{
  "arch": "transformer",
  "model": "sound classifier",
  "dataset": "notes from a synthesiser with random patches",
  "train_examples": 78125,
  "time_shift_ms": 100,
  "n_mels": 80,
  "hop_length": 160,
  "input": "log_mel",
  "spec_augment": true,
  "win_length": 400,
  "targets": ["pitch class"],
  "num_classes": 12,
  "norm": "rmsnorm",
  "norm_position": "pre",
  "activation": "gelu",
  "mlp_ratio": 3,
  "head_dim": 32,
  "fused_qkv": true,
  "bias": "all",
  "qk_norm": false,
  "parallel_block": false,
  "inner_norm": false,
  "subsampling": 2,
  "layers": 12,
  "width": 160,
  "positions": "learned",
  "pooling": "class_token",
  "loss": "cross_entropy",
  "init": "lecun_normal",
  "residual_init": "none",
  "optimizer": "soap",
  "beta2": 0.99,
  "lr": 0.0031,
  "beta1": 0.95,
  "shampoo_beta": 0.99,
  "eps": 1e-08,
  "precondition_frequency": 50,
  "max_precond_dim": 1536,
  "one_sided": false,
  "adamw_lr_other_params": 0.0011,
  "ema_decay": 0.99,
  "steps": 30500,
  "batch_size": 384,
  "epochs": 149.9,
  "lr_schedule": "linear",
  "final_lr_fraction": 0,
  "warmup_steps": 3050,
  "weight_decay": 0.08,
  "adamw_weight_decay_other_params": 0
}
Rows from block 7 of a small sound classifier, named by matrix and row number. Rows with one number belong to one neuron. Each number is 128 + 32 x the weight over its row's rms, rounded and kept within 0 to 255. All counts start at 0. Numbers have three digits each. After the name is the row's rms in percent of the matrix's.
After each neuron's rows are labels from the 100 clips, of 14848, where the neuron reaches its highest value: "strongest on" is what is common among them; "loudest" is the band of the loudest frequency at the time of the peak. Only what is clearly more common there than usual is listed. The data: notes from a synthesiser with random patches.
# fc1: MLP up (model.blocks.7.mlp.fc1.weight, 480x160), inputs 0-159
# fc2: MLP down (model.blocks.7.mlp.fc2.weight, 160x480, transposed), outputs 0-159

fc1.171 113:101092119136128090146188068131082140101136111153056147119124139126084190108137143135159157149134100134119171125161119071155130089144144064171097110072123152109111118121155058135161148192081127154145200110102056077152080115173075156119140103127157094105143115114097051121124153154086117120067112144101146176107067128142132116175149107142087150141172109110092100161120145162144085117188109106129092106119157126126117112125174110110080067109109149088117129066185086076164149148129094
fc2.171 108:129180164137196091131127157150062089077082093120131156059140176128088060126133102133072075170101143199137124081125128108162095124111125098165141101124138079151146106151233097141128104151170120099117104117088113140116070080135155158145097115120178114114099159150047119161159138106094118131180124176130123128148127097159108131043091095093117142110183148159154164130144142127093100154159158123111151109194122105159185150115060132121122103102153100136111105147132126078119078136125125
strongest on: bass register; pitch class: G; triangle
loudest: 250 to 500 Hz

fc1.247 091:082131101136075111093106133159151087044067148088144134127157129160148148132080141199153084142105138105123097119161105156119112095113138157127115100115065132098136117140108127096073139105123168128107131092084121122149131130166119107162143135150102167143139129150174092155170173138111130110079206147087178088100115072143160128110113191157092165173089072077150190146088124157170055086165041089105129136112119129095151131115186092096113159135073106148101160172133127107079144167092115
fc2.247 101:140115165137104110147094136105131117123105047156149110137121168147089135082194065127146159090089116110102107099147209120142151132093135089220183092185127152133118142110132128098179074191131125159170123116188133133143170116109108160155121130111168110161149103129200106145088145171118164097063086172060119089163182141107177165129116093111112131164165107081134134139171180104105119109108137122140129134078138119140127102195142133163102144159131079179147148134169138124165109188081143
strongest on: bass register; pitch class: D
loudest: 250 to 500 Hz

fc1.298 091:096125109154152096119146115077138114122115157177176143078094118081081178172131096061099165138198092136121075126055126154191090105096103106149132094138114167070131158133113083120150133178114095110177118142117138091115147170126110141064087185117150135077204145148096106098152104106151120111102106125156070144161078151095110154113176101114127097105133094120150148139100167128141167111151175114152098155115088090148095179117136157129073184108124169084086157173121158171122147132054164
fc2.298 100:168061139138100146185116162127154081120135093074101136098136131094110158175091128152110136152096148123156097095099114098093100083084155128191103131083103086132133168101123082111064161062136093103136154143015156092126117131105112117180139103173074125129195145120181092097162131108138162089161114118070128103058098153112160088121147143092145110124128112150123128111122123169088092080174147115116140112183129132114105098126163159084172113110119118154096143041153187122091115121095089
strongest on: bass register; hard sync
loudest: 250 to 500 Hz

fc1.286 104:123109073082094100149142142161126125148105163157154184105156154153081085186127168182147121085116104162169146139093130087089071106121113153108105103128084131132141091119137088102137105125151046069185163111075097081119160132157085178118093123107100110143110216148130138121168124112161166130102119159091112152103061142116110119156202137139126149128146091192134091153128174152103180080106132165153145060159150140148096123108168186106143088140189102133129110165106122122130162143068183
fc2.286 103:162122141114050135158135127146110114106165142149102155170126096131106098086110150152173115164108124150085130179120173078087136151162113156129125097152087147068130130172155115100115095112172100111130163108131097150150072081116118137132165104180062142131157116099136129173145110125080181137124130170151130131127075071086109167162173158207124138107168131106103177161112181066151125127138136144134133039168128123124100115073155142083142050120135115101119123242151144164169064133134132
strongest on: bass register; inharmonic FM
loudest: 250 to 500 Hz

fc1.361 088:161136069115050096129097155163123166108123089197128104123100095167135161144136045155118112099165036127094089126140154100161174165148158145136158133106101161093135114096153074125107083140112124126089115177140109113077103159141093086133108146169131133073170170167150116131153122130084168132081149152124148124160107128074150142115116131128167146100125148104153099087150215156190066142140154091113135158086158115153164217183125150121090119191141098136115091132154156096090141105103103
fc2.361 096:145112101119133109116097097115076105104144187120074154112193131169134107159144141152159137135162135134134103171201185155114111127068137092121143136176153173109148080193067154123146155144138093193121124172158172164103110139124165127077096101133117082104083128155115117135145148104070105096118114160094197153048095137163116163088149145171162072150117123123121131076097117108136093093124168207101150123172126113133179147067109157114109193096161124093125196134160084172111127145133122
strongest on: drive; inharmonic FM
loudest: 250 to 500 Hz

fc1.93 082:106100115108145169108125208136096162118159149149143209121144076089140099112133106090116136136075131133107086061146118084148157092177133130109142122138133133145100188177165144091177086087154120171118133087101096065034150150142087123123133114122118168104168131104132151125043124158139134115158160141125173178113089139125156142135092124126075124120117099144139179143143111081086123120146134170129076117081084037107117124074108090143148111174101087160067155149059156179139132133143139
fc2.93 093:179141131168133114120132106138131080125112124125105158136142134100116074138144150141148150117096113094158107170127107124151138054104100083076116190190189156087124162114142123185105087095156107044154121093074140118201049060149159088132132134117133106185114114083147122158206133116126155063095103132175116193097112116104151158148110165095149084210131085113129111115114153145108109133077122148189146106112131118120123141164093160120121153127122106170192151137152085133161147152118192
strongest on: glide; pitch class: B
loudest: 250 to 500 Hz

fc1.149 092:149152134179196131149095127079088138143106209155105186081106090145117148136118088110148181145070134109134163157167146189126145169111104178162110126160129170105122091105119078105133136051158132130131161120077146139122203103160133102125078197160062115126094178168112142173144163133143117133164193082082134135160163127115110079085114134110140113197115083120076099175116163135132177107123096119104109096141138183149106128138146134150125077147139114095112115169165128141125122153205089
fc2.149 087:113097116142141145165168213169177140136158131192135067172123202077042148201138140129152131115129100133143169141111166160091208101148137116106130145151122132107085146157077128147126107157158097124116126158115140161149103052141088086118121109116182109104143136074084127120077092095099099149137069155143109100138125164112127128169148125095114141086079133145182122234180128146159123092152114144138101067123105180154147134180132095100118104124128110134125109117141126085167165173149103
strongest on: glide; pitch class: A#; pitch class: D
loudest: 250 to 500 Hz

fc1.300 086:139118111138075129094116105051113116030132133122165105193166110168123075159086131124120127054167168125143164141069091100113149091104063106133150139160102100084139095142123088170154131106106115168136158113125127183153100151137164091131141112137148151073139153118159117095142150109063137143189075126097134107104100104103133153117095141103127163157175161124061141119152160112168146117149161125106140153125169159131126134108168100121093052115030095147130091127103154153131144133205052
fc2.300 087:132059147167136101129137142118117091102085140048062165142153139107069126152194174107197148118146133085137143069134127118074131131109127124151160181044146149137142094174121176104130105142152143182111154142137110150161119089151114126133078154112116059167126119167160137171093092125140160103148127108171112089138150093086107133133154151116172104109147075116106087111107088083141157148128155178117040169199115164131109086139121111197199158164129150148152117128156115069125158132120106
strongest on: pitch class: C; pitch class: F
loudest: 500 to 1000 Hz

fc1.230 110:120111131107189130113141140109114116148096094150127210181123134077162158141034123118079148110147097132147177146114106147090092120113174132119148182096127076119130136160126168165121127077161079170129155162185126116059121113123127080145110106142108176147175133170140194107086175125068136103114117101077151144118124153127109151103132133107094184098134101122134068099013128158108134147155127097085128142075150109151104148155167095132111088099128122123165108131156167203206099119117133
fc2.230 114:158178126109155160119089100077121157119116109096048144145125043140082121126099125113172144050080125083145124126112224099126101120167112133106131131082161098161163122131084119158143167140079144159135116130105176097128115118087130143101071113103116138106135096170114165107091151083101114191121132167151152180115118127084088170156147158112124113182162134083193135128124154094176106147180146134175164140141097088104147139113144137156129145095149198114093090168170083153179167124103203
strongest on: pitch class: C; pitch class: C#
loudest: 4000 to 8000 Hz

fc1.455 107:143105122135088132184183118113090160098088135115110123137119148133121190193116138133103181174047158110130170081137138161066118130125159132137114125222165085162072172087098141139088034112170174120140143134089121139075113114133173150064125109105129128122189124117165145151126094104145119177150126155083153128165125121129164109128151110115101191145156131168127090177129145110125087085128159131105157153112179111138160104187138125113123090124086167144122137150131150169149140194075048
fc2.455 098:145173185137147099126139203150129175165124104086051129110074120183195125095155121092129068153094083120153138161112120128139207135171105085106120115068156084148097140199101141120118098155102123136156117159127139143118145080115068117131096134109132117150138153161088112089149157139111088084057139081108065069076132156138138150164137119163111140128114123126138126139132132163139133160159119180108096135133110122111140186180110109149139083097168193167122215103116112098067130126098075
strongest on: glide; inharmonic FM
loudest: 250 to 500 Hz

fc1.280 088:129090081110145171127113125105119131166116142182155198086215067146152151106104122105109135127040137182142138174170136184126142110114099116170185125110129169157155178150141152165109099145161166151119149085087078093097191123124120080104103152098127103158169092111126090141135127041147169128166145124120139104130077121115174151162164092150099115108137101118170146099111070150118086108125162155146165113071186168142178136156131090097142137172118064133142155143100178166164162111162129
fc2.280 087:091086138180156161138147116112138100159087148118057146151063141152114153194083135063125108143142124082115066052112154055146120099154144165109152103144164120151132099161147125113147112100180076130159137203156131137122137104120093164177197110096172075178135072148102126157194094105167160139109118098147096194087118134112143125099155108151132060092092158122169084087147095148138136135128166169140152141135114130140141138096170163065088123113165123122126129103132086137121056141151165
strongest on: glide; hard sync; pitch class: A
loudest: 250 to 500 Hz

fc1.240 105:137106101110074109134124105027131164135105208152099113171145114104123150086101133082162112158126144136093110071111110130134087147167117151109147073124094106136099123161129104131207080095123126076105134084118124131125106070187175129147090159197123125187072121132117162127147101117102087101091118107144134142167136178150149108119159106159094154197120125144137113126076195156148235154119092106114122045089149117122141093152146110172109117124139102110162124138126116144148203162166110
fc2.240 112:149148143137109122144130198142035141154137144095104195091166169077124122146120132113156120152064119135164154153123137170163130110176056134122141103084129142063093163201082117090099104139155128108105149125103184126075112161177093075190132141110138121115126141110101122142127148172132083144080124106067155111115069179143131129148142195160205113129150138156110126097151162124177138104188079081130147101111079119093143084139112092100081122186128117082174161127156106144122124134082145
strongest on: bass register; pitch class: A#
loudest: 250 to 500 Hz

fc1.152 096:143126133096105136114140105139121162130076111158132150130147121147086134105146095147088144089071098133080080150153076074115154112211141114120132100119069128105154135158129115150126183138130156091206168133087182149153106092158113131123163140098173110169096148079113131198144205175078157149111163074146096107139133143156039179112157101126111039115173123128161119111114113120185133173146149081142158141149148171123116113111164169172119150128131113185190200099134130095165152116137109
fc2.152 090:146142131171131146117103118128127118098182125117141057089146167075122193092097040064167108125086124102121091132173122099131135130186124132104137106081167130187133073124163095156170118193163093109183118154175119074114106135131153062102158141130106143159095130188144146109107130134153102086123135108123150140129117111125167129157118156131127130140092137129154133108163032170132142110109137094115160108171081128108071114157184184107090060128125110119091138105136221135168156084171093
strongest on: noise; inharmonic FM
loudest: 1000 to 2000 Hz

fc1.245 099:145163156105074080150173167123141151131129080114101176060118138120123148098104201149115130137078116117147149120127113118133175166134146155140121119104120117156151109099125142112063095170151111101139106124131153113151164121137133129131106183160115176137175104112082107157139091127113090125098177089164137175072134179101099191123184166150128157142181161073183159193167141121078118133071113145044136053146166144158101110093102107080082073130135148114102131162190090101190109115117076
fc2.245 098:118067130138117126095114123091066117140165058153093154081067117138166171146135174174144096108151128161103167178119126124160154091133181137121155103075106117138147103136123095128123111126173122090125103136079132171153100112153113132070147111125109136110162165126147154078165092090135117097186129177134092052180137138095153129105087195114119117134098091062062111130118169177078095192096133115105163075138087133085089128103113129209145108075136153097165152130180143186148158155127115
strongest on: drive; pitch class: A#; inharmonic FM
loudest: 250 to 500 Hz

fc1.317 117:156108141122039125075127148096180152101146121119088130187139117192133087102115132130126197096184120100136172204145129169140129097089109104097120210103071122181138153153173146097137085113092111077130146121096124135089178091140125100111089147087053114142143134145153151182132156184100150157082150161115159145118123092140104141146135097164097156087110110152158074100138082139083111143104138152138085164079210123112094140132121146101175089089154086094164085115142152074114135106119138
fc2.317 114:129111093138155119129082126131128145149131163146071175142114128116149100173138119136196105087171143144095129123122096124123095114171073120112135123118133121160110102156069128109108179158059119107127138140148086189143159178117124137122103157165140136126103140154031202080100112067127096134128139088088159098131110173076157101106156118107131109164077147090126105153119081070062111081205126096123177141144163112063095107165129136039132180105074150105157152159120095175104147108171134
strongest on: drive; pitch class: B
loudest: 1000 to 2000 Hz